config.yaml
dataset: "short pieces for a synthesised band: melody, chords, bass and drums"
patch_size: [8, 8]
layers: 12
init: "torch_default"
optimizer: "adam_atan2"
grad_clip: 3.0
cautious_weight_decay: true
batch_size: 256
warmup_steps: 280
Rows from block 2, named by matrix and row number. Rows with one number belong to one neuron. Each number is 500 + 50 x the weight over the matrix's rms, rounded and kept within 0 to 999. All counts start at 0. Numbers have three digits each.
# fc1: MLP up (model.blocks.2.mlp.fc1.weight, 1536x256), inputs 0-127
# fc2: MLP down (model.blocks.2.mlp.fc2.weight, 256x1536, transposed), outputs 0-127
fc1.1461:501534532514474514554417485559437526518604520462559436548469492495529532508567474473465473472559484479485413519580542537544485527477568505528517551533576540470489507559491560549500563555452516398481471514434569482502495485405520533479519447477444479526519504472468532468496524494448453546578541496522597529521520539587536552523527535474565547453444464500513522417510522478477510559480
fc2.1461:513503507506538478528505494449500506474479530537478519534584464489469441451502509485490494507485457461512524498505502426503518511502547467501481524528472509569478466552504541461507515521489538502521585457486486535500486460636509501466504487492499462502523506486469457514567467489527485475483478491288548515520528480517521507505485525490490461459498510498486507527484470478499524535497
fc1.1462:451470532492468432234496563495314700543536507572498497363497589446602521572501468519501426574608539457519577579529445492577507534424504498476512448533659499543574582476468562563499446495321476558511521477498438515577507449500503483565430540537509496443507477456468509591475519469425532527587487485508467544505500467545558502515634526446552383537480431557427490569543363543504554454569
fc2.1462:402451508632510365407535507470549499398499584497535443520405495554480446537366401554521454586563466516509513525591446574604429484478631501457501607425499487379534408530438448649483437575699593554465600575484499444571495518542511520520467502416508464492570549557597519560605490462390425455717493491439431506509507599494469497509449492488460450519490498577490521456419545448512418480501
fc1.1463:559487513513416501537412490525401521518530553425424613616499512506482467482569609484539486473459456576470577504615421409356518506435567462504535456453594548530466512529547550367523479523485549519636539410363428521559506491461508474556391540546479460502572548495502594550471537523597462521502491514522508411388543421520531499587536516373465535458431479481476463493544518473540446565511
fc2.1463:543429491363505477592487457499636451495490454451512557556384509535421522451512608557580537527562487556517482490533546503462405531477566462448626526368367483401470463521460540515429499466548448539513357610455482534507515502521497509549573537528429506485431439611550444480417613471402414402466459371338483505503537481480463512519396468511443572531545463571509428521495460520502522554537
fc1.1464:520534533446467435525511661567491504467617529624446436574515499496551412511540517504524468439532492577400451509471467416488486532526534505480532416520557454473493510511568509492316475380504549549499487489456527481451638585517526596456617497488375504603474547450497528452512488434515421565518468536472470437448594479591517461492506491478606535475501255515478467482553524572448565461564
fc2.1464:443452564518477438624546427492445469446604473456553458559561511543539493469515545577561518476531502484461534488502537498475592541573570526455510451523410572367466494539519545496642576673486510616563583496567418544471544566523479261424570588425380567494442433508440513570636580637486509441432586516457555469534526446525497541533461511471472514520519457450484527486476519458461473413551
fc1.1465:472480545474438442446570465527491582552459505592646530571367427451508479480499493434452543581430482537479493550449498489468539500479569455331596506505583449526469472507475367501525504479440573422436509548507405569556483524446504479443413469573490452499558459529461508479436517414563347452554502613531505498466504472643548522592418594449567517462637436476462462458475523538463519509478
fc2.1465:514388518501463497479441556509466637363522534486749459461687508469549531492465492369574522512485484490527534496445478487833478530504592483445449414617505343564490420547538544521493483525480448503439526517677482553467495547541532502402521481484541516452457515479507476518388519523487554495548572611351497506505535491540533496516550486483492461604488537478477556516493469528488422393538
fc1.1466:439524491552486523593522450503557547495532539453545437417493542465473532565467512484491504527609424460451513517482478430547513513547467527598464522561502520583547494465492577547497515462473554510538387516524521403495551493487521513464568451469538509511478496540481489568460569502476489525503516508490497540543473518497515449461495532494489395462521526490482477460494470456500532524575
fc2.1466:488462515430541484527444548502511395461446533519507533472506589526522413494489510511530516507593430491501541462541479542662451542494546507478543520462530502419512563497568525483483470529422534499467412506530484450495510532391501471458558504469541459492466535518448477465513449533461516428514461444565510489528501504476474502466527515521471486447507475543497606506492540495455556554503
fc1.1467:536487584579487402545474469476376442422499487450559462618509547576633537475533790506512524521540415554506633531339460499532473544370496500456432483642307493460471430520451525660532475568367527449457546402432553449540503441483490517505446433542526447482596499522430532404483386517392595544380527418530488431417546454566567543482265558499451466454555425530487560433587475474506537427520
fc2.1467:288818468640315399850514525546590446633585525514396485474626558422462631498601621698535485681499385610613454572184620461673551450490717586492465660471401520381610528514535601203504498374196491487453397350391606531537704544558587543695463386480317528539525547449513520653597239315528544570621801411501607548437430598439577519507430484569400686730373376581526328569614618470527425412558
fc1.1468:496633506548510481525473445532501478531570512549501450548504494497518513447547541456551495534536585450493488472558520497430476439474519448463560491404640492416451514564589509490522539509425457535513479523518487590536485507484540523432496520549555494501512457535544548422412454557558511474506476503514490581415507510511506495552554488478463517494467511602472503438498453504509537579497
fc2.1468:547566480486455552371518516514449456559498519475491554475463341539469523563451463531418541477511509509518474488490463497451531445556505478474528457544443486570512511519556512579416485478477472500574450405522517472470502511516515517375419411521477522540496483520496493579465480563511499465440472548498431530473510540467533483516481504518525528506499503450514422531488504547490517546489
fc1.1469:473570506452426545444518451485613505498446480429481340507510461482480493613550529493622469494551502455528466551506595400574509500533479488534552487503472518467546470479485436430563424454535536535492485572486509550381518433495558522487590564481458505515532513573467536362493449481509507568596434499474520566438502404544536503413460499468421393498587424593478500442517572534497510471557
fc2.1469:570547492514470500491495489483420491498482486477520503495482477473502436508518505514453493511520539519500524489528435553540503490462509495479503489480494504536480480513520462590460518463479485466437452508470535470572498545474528479517484471474524539511490557441485483539470453532490480477500502502556471508477518471506518500497522491479458510526532472479509501503506443515490474504498
fc1.1470:486447554462430488496411573493508462505491459477447478545443476463502487449534468447492485465523580465525539522497545499551533544500571566472605478502492452442531434460456460553515558471537633523515569493483521460520496491490492528541496510487496552512449523519477457496563548553503574401430474492525445527562505573546528504447454517536566505494436518564511374541532542483461474449420
fc2.1470:552467526514538456518500453516526551479463464492537530530533480528526489458509592465521466524499506521534502546501467465516511514440506447536505479499528484530456541494489471420505490521523508484466537508528529498469451429508541524563525513537505536502516474461459508503475552461484514550490525484431550477525494510535517495517518460493520456481507485459508611440488476456463467441424
fc1.1471:439512475376497534514458404526563499482630456479481487558496475489554355520459614468402493573447547493561515463543497489497538523504413472476522493573512489504491446474450441503570570571508432506576404536566507474494457470531534439564486479499445468546570446518525518500466572500483602440509497521511522537478535492530498544505532553476459468516479495512483526472523475440518497524471
fc2.1471:558518509545506441555538557531433560555488479549595504496516552550515510509508464582565471448457576590485484481486470472514510574548468546503501429530561537554492533547504466599516460513412555443467379407436576573575524498488527476491396465497432491548500527558480512560529463476468496592477487542415568445494532455490470480481530527529526505473509506534482400512492484486443506509439
fc1.1472:538443582480484514383488472552457494487429556520377451585465527440491454513486416416505467504464512495529506579565512523628583508419620493479546422453404521564569499481483496539544538460502545523555608487480465515600452498553515506479554488545503471479512426503484481531541544453543399491555449542471463371498498543555535497443571539511493382491472456494472489510542451517494496488481
fc2.1472:499411519548453501460516483501502553529521449475478508418424430498426511518507514365406539497474472496525434476523430478598468503552590431488435509568488509450518550510435593457454518531435432525467661478539475417436444452521478434478499496429456426493437500415545489474468506489521511504494481472446494497501499468556529474517418502524515521497433488527510464415530395518481509500460
fc1.1473:499399541474453494554482515506468466528456482499481452482467507476525554434513488510514503465481542549489604483483509461568556531509512482475506430491474540501492500463379583537488474502477492479510483519491527511520485457532520535467525487489453489489471529546506502531517504556443525560556532448471539519486528450478526494439557563482552465439495477443468488537507489453549534527474
fc2.1473:437468559441483458530484509511558580560484423571589521486531496489485436480494550495527498525486521526525542540489561541549550474484483530407427482531545537491490492527467490491518547527504514546525489528556539463444408475480478503527512522539467418507520555492490491521479476555548514479528455476538515452460508558497490516496474511462508511467508409542463575466541481468467571561504
fc1.1474:481602539473455461537532463468539498525460530507518517499459558551495510552506481460512498556447502455624527576496556542505444523455469445535459494537477482508415521523528421486430520497514615524517497515542526501488440512479496498508514510518526534480494499508539575494501511527477550477491507498548497450489480455505540445515488459474499467436445498481473462530529505449491483462458
fc2.1474:530503497492470478550493572509436528508458535545454465485566513452540495419515587473444495435421536602529504515446431441508467582499496482469470532446538439481446513508541367577523470451497393534478569448495573511536529491520490460491518533528586537509535404483486526519516518466479470600433524453426515368490510449527569469494530538495529525454496428518469489444515516489498413485494
fc1.1475:556541586482407459499532490500426406411464501454515532550585467461493449492466578540490467493538479478449438520554466523548430514542550402441558449427483545531500538456539529455482455450500499530506501446497517556463541523465485533542461527515396542490566483581467534502608515472468470483369490523500504478509489425514501469489533493456534436462548464499465526527529551492442475596385
fc2.1475:524529492552454536558468517549579557510532524503595446527523442466445482571536544578496499497483595454498482488500517495527474491544533592555495588464440525456486458522409474573393537472471541563468544552527504513528535563443501439517482497498456572488410424444485495465531594549505441552558540555447430662491482511476504492489433497513487536548459556425458482625505501540529433515385
fc1.1476:491459512497422547505524499466420562500451585507579512473528466514484472537542598550514467485526430456491490486513536426589512541504495485528522547518567536503512604434498465549555507434466540551529624482541514539453503456527481538557464498499459505499510444551485504410556529452472500418419485516561436450494473518451504489481478533491548483482549506507452505481518447442478540556500
fc2.1476:560530451490634494619515525478507468522475566502502468496472477499497439565559497566440438511487502504534458495458463529607532552447434498562487490506495496462490439511474509431521529495454562438458596552516509433573543399496517452516475491488541475521470476574524491404525536533550503570530518548493464552507487459533528509501493462464518569460495455482487457456507389492460497568536
fc1.1477:430524534535433495482534542583374556510482445502416515539459487459537552386544495483429472612561522470472556554598449506598622544465460516450485484425453504528524548466608571468506531510517546517562402453556498499534524517574512501363436397471444491510527533526547530473502552361477593428502493486552466497455520436500524520453572569477482430503601477516522479535575562443511548441482
fc2.1477:420503518523452502558508461574527510478508532412553520479412515568553463470538556512476519544539501469508515552572537454552466509483527473465508494539488503420532450501508556490434508540446486465583488601546483463466486555512488539452523564450455529482473539510539500531489546551361510551530567490478477518537552562488487528507483490484443489582455441536516499459465545577472497437476
fc1.1478:414546518533544545485476650431540425403554469435563361497485539471528471488611519473496459378463481455531494586516479536537508446452539434545472517498527508477473526483584551462519502490445626530491462541538522470460482521423482462425411492501575509531527483463459491520526483559504502593531522551495471576542551537563555431483549479494495471512496466486430487434507511502508448527544
fc2.1478:504481438530512367525526425511520513500487435486473434546512542474554535580527484486430533464509537520534541416528520516479541536551485430504524480500411506510480498539529494465469470452517516458459471501462461577494422560595481497519516563506562458463421517505493498473528524544566490467507435423377509566481441428461433409453461479565463580454450527602457474517494458553483542468483
fc1.1479:526583532497505448531482488476508464456480512606468482482585525449576487480506513527530509482540484518456540512502507496509510576545320523526505480538505507500481588518553434487520486545471450473543446475461544455453635465447496521554466442536497489550531512535523559501549497563506481502453616454529542516397552476523503507473553511494423531439562309478479495471484528473459479503519
fc2.1479:491471467583537504502538494498495477512494409633427376515583567458470522565504464609512424550436476564422534480471514506453637494623426542446558458499607534465510587518554582467376531527416572537542428525626466435521532498443476474488607395482306512528468414465463535487491520553476570503497482758589529494538433510512486550443521536478453505483482432478486470520545617515554490481537
fc1.1480:552503606507349463564501428503500506453453596484516550429493500471555476459544487523503528622527468535574522566492443498499290489434574499505447493484527510470573471337575421449530570470499507490532392521494530441451456460540460597536357296468400475435479529497405577570563565435494494520501500498471490496480608519577541517504524549469425464445397430569486430476455550480472557470378
fc2.1480:466508510455551620532477560474516484428565522379469519456499417533534532554449492554441599420546530462415437724509495599517627440432521591376470489486629405511517482512564314546534480470470518537528444550481483500552541497293506614546490445530430421639500399496503405444538541448517470574440501579714501512697418547534684802731532574229525489460564425448627587465429505498271564494464
fc1.1481:546535504488524518511424418432431510529611413517555436502502541491472441506435542515507487537518516488556530461508507503433487456414493488518486457504448509460520471510447568545472500463526521559531546568512480577543523551487555400393595590534587527551538480535429488511485512520520462434470548467562503478471498511501513530502550491506580443503497561452498512423546527509560513511580
fc2.1481:540498466402489561580475534472564477435567479528460450411487454476554577555485495543459526473522516468461457511454473486461469464538509490483542452514568522530490547551564534484567523524560390575482498472446416499484509469534522513430521408483568499549503450487549483506572558457488511577523509493531511478511490502494459461456500540518521512445598497450530476568466444541476488510539
fc1.1482:542509445496489426568468491503532490507464547458501488570528525486612453557677410518485461489509554551467605578553523456501517506332475530466533409390391527471516549530391498439506534464482502522546483523467500442464479459480493537532489424533471481534506483451470499498409444467477550539453623534509520515477454501546547466459410514484541522613530505553384500510529570511549497505541
fc2.1482:473529568617488539500576532468473625720446496476399463546489639453471375501471578454555486490491591476440493506536581491540626597470465270553528389318422507561469509487398494636449467468400542480489497441470542487504435514526490475421493547528510487557505559493478535520623501538540428523550500559460459589480587482420503499485557516487417408499523606452553482492453588599462542441562
fc1.1483:513479539453518452474458525498493504460519400441499532455487474464620543569501524446539472525539540569417515532504545508532498599451489517460448430480533509399511436508516494520566583463498576424475505455542538514570439486483432560545476587506517504474451530548428553569552505458527399508644468542503535456408578587558526465453468568526614514490488447486425547463445507489531632509451
fc2.1483:530504477516423569517526448514441527389421507530521470554426477411427431524574436484534472482453498488563532359503545468564468556518484439550469448413371504401461494479487511579467508557505497499608581469576445491447448485568409443447490430429544559432488508562507537464526521531422507484465568410324463483382529469481460378359566466626451500557449532521498451511501514419595381567487
fc1.1484:510496577532383488565494427559438496440511546494469479511450483517536445490445476496515478544475556504584501567416438460515466495512510478509541486559492463473503415570487556564517461541490480460470395524475428445493530430531508566480584577512511532478510488588403517473570530441471549499536473480534466427470496504483516487597516525428482505425443531580502478526534524465525538602461
fc2.1484:407427492482505477480524505490574513481529507483544472502556568505514528513536481546558457479486543512515547527509562468413475498430535437503545456535582488571466541500425418563460544545460548510504411559482519551526447519488541530523517540499551512535505491489486508512547500541515519540556451523439490539508521496486592494506575506486464531443504443458448486450518492431510579498478
fc1.1485:502565499485548548441515502534464447450537401595489431497472477593562544533503546519513492598585604438411510587491531489448606459485493569467507474497512500382447513490524498460526567515509534443521497438496622518451464496466509541487510504506563569513481449471525516556546443494478505538505465562524501490495499509509501498398520507555518456370500441439464496555518483480501572589529
fc2.1485:487482523627514529549473526443578515464464500394502411471486410531548473571490494560475595464506505437516479477396514575552463472483469503490538518501475499435482531508512488457448538429580524551468550445565497408503462485487496499549509585478536477514410483499511467461495514487511539505474493449491504497477497485533458479487480528536536501465455452559505555582512511547492555495539
fc1.1486:483509529414432404574516458569502439415511596529465436510504544588547458507491539461460487465493488570405529404515477459492513469541550670516542514539396514435388567439416584534390532460504456564607429559442451498481610459374511406540458522507475399533490496528527490444461482479375498536453504471558525510542533377529461512505564532492573508497379440537483482482536480477490479407578
fc2.1486:457554628529571525502482495464489520544467447525503506441458553575510444507477485595537475461552492535431447491580512510458548505492462499571382511538511497431454452449399423522488480501561571523499566470455552540511566473484520478510451455506313481456430533547484469444464558478490502538518536512472524514483484594482615501483493483483560531500462490464482511546514486501512521514550
fc1.1487:511595507448510537508445451525612605497549502481400471525509467459491515556530565547618527445462545489470472550592519484516501512479457365478479489431593461466450501462490530559504526494569564516462395523509546533512483497530524541471574510501478506525542496490528512551501478488476547540465509560489505457459543465507498519508576511487493556571506524545504454547506441427548482466445
fc2.1487:531432498392444507424464560523445578519510496432507495485410368475493499419537461574457529472430539473483502456438446484476491504464528417557455476501487498503460526524503518558487456458555412515382400537478501463513509480487467457461403542499515476443553498444481509485450440488542486491451474492466503517487492491467519502462518487513512526511508507414516502462524429540498494542500
fc1.1488:441493479617502462481466498411475579462558482463380551402460385503495531494648558490468459435516585562536501511429471440381627435492480553527518542486391564456536541506546459495466523520523456456584494606513339482611521425499507492472484528482407468512488520570469566473489638489446557494542515479511507413521506496530519410451612507431557536519469461530502549496510584446422502489472
fc2.1488:603420521709505494434406537492422500510439465515527515471507404561497444544387498471431559589516487466512504490518491423521605559473600505543524478536535421518603500443590508539577487536622439512412485483599626558423459522507501499456470480546551464474452613493513473365504503494514510464551498540470574507497538524424526503527483455477505507528510493467432521540520493475513494612517
fc1.1489:428450448460518528514479594598505502467522487531463511506485495482521534525447528456521486472448439455520487496508499506588579518489464531516497534488485495449513490520542488501487633427485537571532561502538514554489469514532421507424490490483535472505536530483532507422536500519537491550635519509534513475545461543560506482497479504502525465470460374433462501501481500566467515469543
fc2.1489:534505517483490479531549422551543559463538516438472439486558444544505493461515539470496495487469525550574474467545528460495566511463433526481511504534476539467509561569493486538507554479434524527491552433420445466561528548512551482441515539475508470423438507512471553542575477439508501489502508501471521495536520453560494477466467538549455559528476393544501447467451438501488476478526
fc1.1490:516534472492478445528458503542461567531515466552525470420508512483444434504513625532579499467560524492486526556546543498555525545396481591519487682490589465503460403499510495478448505475561488543657571498454477568586497474534485538483474518495450524472487511543460562444506611547496499452530532499518483485470515537482517573495653495517517406412498366491448590437539482514459468483500
fc2.1490:618575441478467518464486501528477488542508573513403508446444434456522452518546461513480499517515552437484464516529528485538505521486532509476398652440409541487434403463517508493442494532497550488495460456468555507418529469494475501413520512504597424508503505514536502455508514464487466467456482550520506557486475447508515484509284466510437528514531435505479470522514487495511457538529
fc1.1491:478522502532505560521532655494508441458581420406533433522513467491557513511494495437455502415429551457593463652520380472403446488507504509528537460563526478585464609428379536500484470497461511535602453467405528441550430554346434426432481429450556410518570523469487511442554540500374456561493546459465483554549560531580561396440545511454429521445502472496474391447560464521450541550563
fc2.1491:495475488482504438562480510504489524466475457516466419569507525477518482586486477566482511497518396450512510448501479607482522552510426477536509563521505535497443490555451459460382484478511541559479523505497444527464407526604530397524426579487509540539450527494455488446449398533519435487581471416331518491487485449495499466478449498550540609515493523517464553542607469555511569467479
fc1.1492:502544583535341418514506380569549447491442497550493621488513461526562460564476505463390492530446406472486502480334526551474524513522491475473581444532453585534460552445501417478408520435483535501530478431450429512557461434566455456499435511532490477536549557502493566521562487530507467538403482492514442426419494488555537477463502506480593519470434522449498418524568490466491508443512
fc2.1492:538570444532499526531484581546615503480464458500500480580501492531488566487491548444524491478512457511551534553508491514559407601456501545479501523473455431518543489477587405447617515460524508469539548406521519527359503497530475499515472483495527469528455513533475481471441473479533443495437512506431509446479513491522581502513531466488536532487511501501482482481529483489471483492485
fc1.1493:535550484567530514456520423486476511527499574529368526439444482501488362426485553494521458494509517509494601504553591444485405445491507418466469574503459490534510554488448485578488561486498492466504483488467515461531552549465523514479447423504514495512491472429493538527511454503491456501470486490488523490478521521535499495523514512442545539344487513509484513543490527495532475502454
fc2.1493:460472490531465488507550441495577562552513563494457496529544437463492527420490444582473474481471517494489494474467444531509507583472472532582541500511524454419490462478474529458568518456549505470492465563413427531398540463508518566461465529455467522452520495521509544445505414497438405499586461521524467507474463506443517504526599488491504572342524461473510453461442536499533464542529
fc1.1494:483484514508440466475500571534451478515519469452546506514486517513485517533499500508465473481466462466554507557524476573514487502499418458492521513505497508492503496502474483514464521504497492499483486509494560468521479522493516498508482461462511584517494499522507530553497548547473506510483514449450499460489487475526509537528509461510475553461502517494487427523524509496463482482528
fc2.1494:504521474519461502500482437507537446521473580541518453481476466487495497455487493483490484486494480508542471502473533416471477486514476469540505511538448509497479440501488471500482517486479463501487491483516469507518460499527556461526513494534512529487521470492508496472500554482517502485474492445528493488484524473560580475530529516493502492443507506458476527479488502491525434501484
fc1.1495:481442452482467502528496630590469546478530479395542577444502454477516591517507498495446454660544506530557468483520473502514578463580421492488462463534551560511453452533527439526469479448483492490500488507426517498458514504478424423520475499566481593527633448479503550500488461592438542488515457456508522446518577486539527502494602491480445461500534423513506458521538446487483504462468
fc2.1495:429441503460437479598527463515526439437491482458480517451553551471440454502515507523516496477544478489452486483535477475473501463517501445517476502500511446453485536482433518469499469501492406505532493532461484597585548518518553597499482478524381551493533428466489503563606541483417459527498529498475529482461486550544483489487490532508515445486511398467579458412458500520532369408468
fc1.1496:494470562575453434474550481507559513495461494506509420489464463486437530538565586529557538477591506525522473481483447442629529487407517543605539671581565526510417504380389497500527524518444464451566571365521542599547507505458515491525528546482465459497483490498477508511285385469401507444489526567503496439517500483529539496426495576497581374549457512631489488505513588516530531458495
fc2.1496:537423530486499543447491537470459506458483524481486459475420592501417458506587543519652449436623515480555540461514430578514616473441541465574486444489471480509494436505560460508427539557505460473496500452503547411504442485547484565604486524510555497484540476605435464465510481569597469491519280595406512381507480549511488512499499484500487440500595474447577454490434513489510562455476
fc1.1497:520455516434446464592422537544454270561517501401490604418452505539565489477511492518456456508491576443566461534400348535488581501507425490411554511348495552572490592443464638415484445436479466456403521447499499486490493522512464470571461470565495474486451459569497526597500571471599474444429488438539512527506534497518531527512394551483470439419448481635468482379613641624478497443521
fc2.1497:485558531707470384454466509517552474463519561464460446417515452500432615448514369415596501468471512451529480534583607483474433491411700447508412517567571506596526502462488469554401511527229582505436526552437490500587496542500494495485519533574665499493484518463540485376538464517466524511510431499478406364493540465510524505506409506522637557594462545472421350420532548465443483591373
fc1.1498:534497604467553513461406590465523528340526440525522536470475470559471396530505492556505437477427488504483544481512500485449541524525474381537538510560552586442462616529502597560472525495509606485521571513464537558479467446460466515534496507483572571554493458432473540461602475540519507506484554606500527538470458497531509474575472513401545430540487498405489521475539551549500485591482
fc2.1498:461467480479524509493455475479512470333471422402501537586474524406502487550506542592477521440446443475543479572517494548502393468551503512436470563507427491531394453528437480448533519422552506617554532407572514469554507456559537480543502564420575561407352413534405474533487470458550506509530502323443559473510437449436478415444452533581549576475477517543568512599531460572511519572438
fc1.1499:458454520473452418454554505524482443543525438515459503550449586536505467496464499504551446462652574491498464540520487497526479503454533547517515486509555500531469511466544492509517431469483467527447415447550528515444458537509517450591444536507551530498503509529482457461468527416486510508566492559517451525550485480538528544437491527541484457466478482499511542469513476531471480513428
fc2.1499:501480500553460549477508489450568531410562417507508461469552608451524536492555512428466512478559574523500529415534478546414466532447493494541486396410489388511518479476560504476479581569516611428511384502465509493544410515519426570567587485509542535459432481507512497537482617467639491512512501493438493522453423500497501507488421523464459514519549426510488458537452636525490549529475
fc1.1500:502476459583517537393484478507493571473476470526565571524505461488485436478512406509548459491539520531529534486588521468367414465443413513443412604510645483468475491514503541418466549422532484518519578534426597497505534435535461531518503439494524522524461482443483555451559540468470497464584551467534488561467494472497490449542522513420482517562531517492491569508519403530405486440492
fc2.1500:506558495293485521505479529505616477430508462485535426516543320493508619520479538529524473479479451623522545582468428565346512517482502611436469581521483501552548466532416578500465523489600447538516522468505497537591516547520522456570468478487520557491551432468512502541461509541506472500470519548453414517510525449539452511522470504494502526548586580482462499488611406427491469408468
fc1.1501:492448478553480530529495426451464446533531467520593416419504432531570467409498421488455514404447510528453575471582518373487431399435533459527504533536590481521534605579626579516545443487482401419469457534527490562557524442421413584502452461486548529542450463475483531434286551576488497492564499440540547468331537448500474598565522517528418475564465512514504556490525490560470559540492
fc2.1501:483545459580597507437519567452543453497560420522556520555549605496542621584494436486434542424525505482440560504476440467472467448597527546509518501559467472508480430535571529445454492484516518481468417540542537533445561496532488506544497516503505530527517472437516499446579530549583543470481546546445464560478538539516463501527490518489463516460527536468473541460529477578501580477563
fc1.1502:393600508529556484496428570469431518449511426583498514565463467473492503497534458480419527488484504492464510509511502480614498536418377461510569501483518503430538446423499491487498549515456564449503484469480552537514506509464549442502544567540448514520531525425417538545422480486556387487518546507468504406428621416677512568476445552497542428468506459511413495453501536476500597528597
fc2.1502:529514486450478498529566470556517503461440435583554454577488437540456480529468433539437450647452452537491548427447523466536578463490450516553545543463431509471507426427552503488459619477444447458577553516532447546511497567525447477518465447546433476530542529455533566545516427489495545477498498457402415529391479595501438439413603519578417528549450658492432449530438444457588456482592
fc1.1503:440517498444470398492455492549490495503439393522560514528478535518513537553448502460538519543452540516537493524555531497544485532507583563547498553477518490488443524492436456486524567492475542528512473515515477446548519479421518544582517515507549463478521541525467504557483341580395503423483418521539567388518493459495525500483461542472555549366532476538461448556478546482435602504514
fc2.1503:567428475503446528483495516524515490466511511463455508485530527509460540438490494499511488444509486524496450465534451439511520518481504445504530493404520503485459482532522552506490500487498453486529478531467532525484504568491515457510515446484518469492464521502511511485515381427585457574488471528474493480510534498534419516505561514499500456421502458531483535469479567467518497455518
fc1.1504:504419457574439470525475508615511511451560555565487446619469505530514503597482448446494455570474521494431485575505612484423521620517453538557503498594526489434493488455442464609507464406508518562536501483552493485445475526520431489501487534524504579496522427536433456486473461505496513496572465535530470441564484491529518504432543503565440403451442457485435476471544506483548504498439
fc2.1504:514401458488520503528457474571451444514441462503494502477476488521495526577498342505474456523458475478482504491423447493530476479481444455480530448506486491543537532498547448506484521543459558447546568487441437486553435482494484475476411457540496592468516471495498496579520528485546452501529508464469543475535522526562518472494541526503499519451509444544537482542464553592470484511491
fc1.1505:495516516512468397536518526536499487539451475497515559473497597477493668540563485467464557543496434593597510541473417514550503612494486579529530567468566525616515428507448618481498581506461513434538507462464415428505469462494577497527471484522526466498556573549510535508497626477547478449516552463477492581515546637528529412491586532413505539442430531536489445509548489580442445508501
fc2.1505:462484530485550535478421568516449514400528457524495518519518468499552344615527405517567541529572362460544537541465564587484527528505534558508522550505389507424559522522506419447508503466608581536489471526544536445488487487532372477477503636491525513492430484487454464494403441386495485491555553487429567474498523545399520469522447548554504494442431477417557536467479509536503563657531
fc1.1506:508477526480454469412543538541451601508511515538455529508488534426466495472520471461517541517496499496578469511457494445581462473430426534495511578450469531476562435498508536533506545524521452414478463518486497524447515549509543478500477418525493514483583476516470531584522530522463402519459474487486500521524467505554492487507515573468489513516573524480480495474493534604450477544444
fc2.1506:464492532531495530491482461526530563559494594458478490503443473511535484518539477502533546450542579484469487523470486488559466487508550536486467512477499465511516497576511509493493513501554536545507428549505459494577559513586512560509451474511502466503529562436518443441455506442557552500520488542390548489530464498546547538548499512467472473465518465495496495532463538505451548534445
fc1.1507:531546539481514477503525526509528474454789568532496494460484420556481457444513498499539496515467418574493505587480524496574428491458511592487485492514495354510492473496483457519386473501507648462508544514466499419533617394504546604443671517503576483419483516460499549480500460463445475520500467465492469504499524476518521519537490539475461534519375511543496518490574477468522579501582
fc2.1507:487472482594565527473536458484597431407529482556553528453560629435514564592487452462495547517502270516517507528435392489525541521537481552483465412666439514613503497550489527466542500503519497436532517495440542416455499419531500485334676418570347483558523480434525520510599571563496580471490442597501484539521529452564604496600573497524518480441595549427529501417456511458452431498632
fc1.1508:486526485581519505405492533508382541463626512491527487508446575577498490530461491515521398408581650503561504556436501486543536466511482488503510489565521490412449536472359499429513566408380496450505512552527468507484502498488503514540483503518540458478537428425511491505455555470530548494467483478520488595582449536562547526449276535499479587466474499510471464528493477500561498450500
fc2.1508:539484524374504560436523508512661479520547543498498527433469506520488586487523562470499472389478517535493498498505507525422371501517423560516549493437371528566451503508510440419520522562645439455515403482534524503475552437534472549378391495476513516533513515583523541548543477478560520526509544497406524470501440449520510510518498440487549428531503457513564445536505434520497454430467
fc1.1509:518511541614463491426472430493500488480514511568541483507460492519457503519504537488531428491505545515456456506519554445519357497463486379482471469536581490521476616540445465547510489447451511499454493539463505527568487513520451511509474508543549405462508515470500502478583523459464514490492515499513448497494462483528555516546481531481516485490521487525466523497504493528507559533533
fc2.1509:498489512469506503521490486445522540504450534488486499505534545516456481490504503528421480467508523502479541470487526529451459502467499482476482510498442496512490433504472492481558509499535501520517496514498490467478511514515468543549497539510523501505549428488487536543491486512464505514453503525514490470478531457526521520535456504462500550504489485466465479510474537516519501523489
fc1.1510:481490538473412416543510518428518539571516474464512517474464470474460400515504540535384498506463510514540502455447459563499496524529483521496536532520502509506505569503475520564551479505533527514610474408498429595511467513493509491548558526535552541515465511417475493454445520553519538450526499517553438498522547554500524442412458527511503526539525538547515492488511563580512467502543
fc2.1510:510546435484410558416493572467431473488523532540501543560468509486502532544441478561645501514513488488509534535467466506544545557497524514514511531601482462449469479482524570526474515425487427439453467466444549553484530542611416536486629572540564553549570424545487439467511560490516477524471488434323495502523507446486518413483530542568587450561579523484602513477457470471505530518466
fc1.1511:468419512428564507463536484552505529556502520439527477506486559524471526494535569507397531510448519542564465510470573494532461558521589468531471510483540449513516474529427532486510473500522511447477428569493451453469475487503490510490492448509549542471543440477480534445466562478497500604493560526501514539477464521553501480529524523443422429554461491494494384491519512516488474535465
fc2.1511:544572518447565439419517510522501504508481596499569507430620571498523471475512508570581484527489482507525533582490443461568487535524485466431512485454517528462507487491490521580436490481482486513504430541471477482583456493466546512490515501571512523487578516486478492583517478546511503400512470526478521488507522454538490465532434499523516481565455468418454521457491414482479511512492
fc1.1512:495555546499550544491444493538400505535492350404486510579494558475457514549655541525386393651497631522565517487535406496495526453451549489502559534478648536480458445479511418458576519557511565429528536455530478507454455475503492481506421475551465455569515421461477520499603485397496516487558666506482454579527528499548622491536462581296448582479423469401439496541578436466478487452492
fc2.1512:494533523387570545486508543612499520422464478438525490437521531598462626478502523514484489556451451543566499540532573610478462400374530414577534430539513468530588558488523419455581508457531579493537544534502584537442435433552525560550470381540433477497326568542535507593557507505475485519457378646406484473529502527512387471494515470496483501546478525419498619544448429518503581519506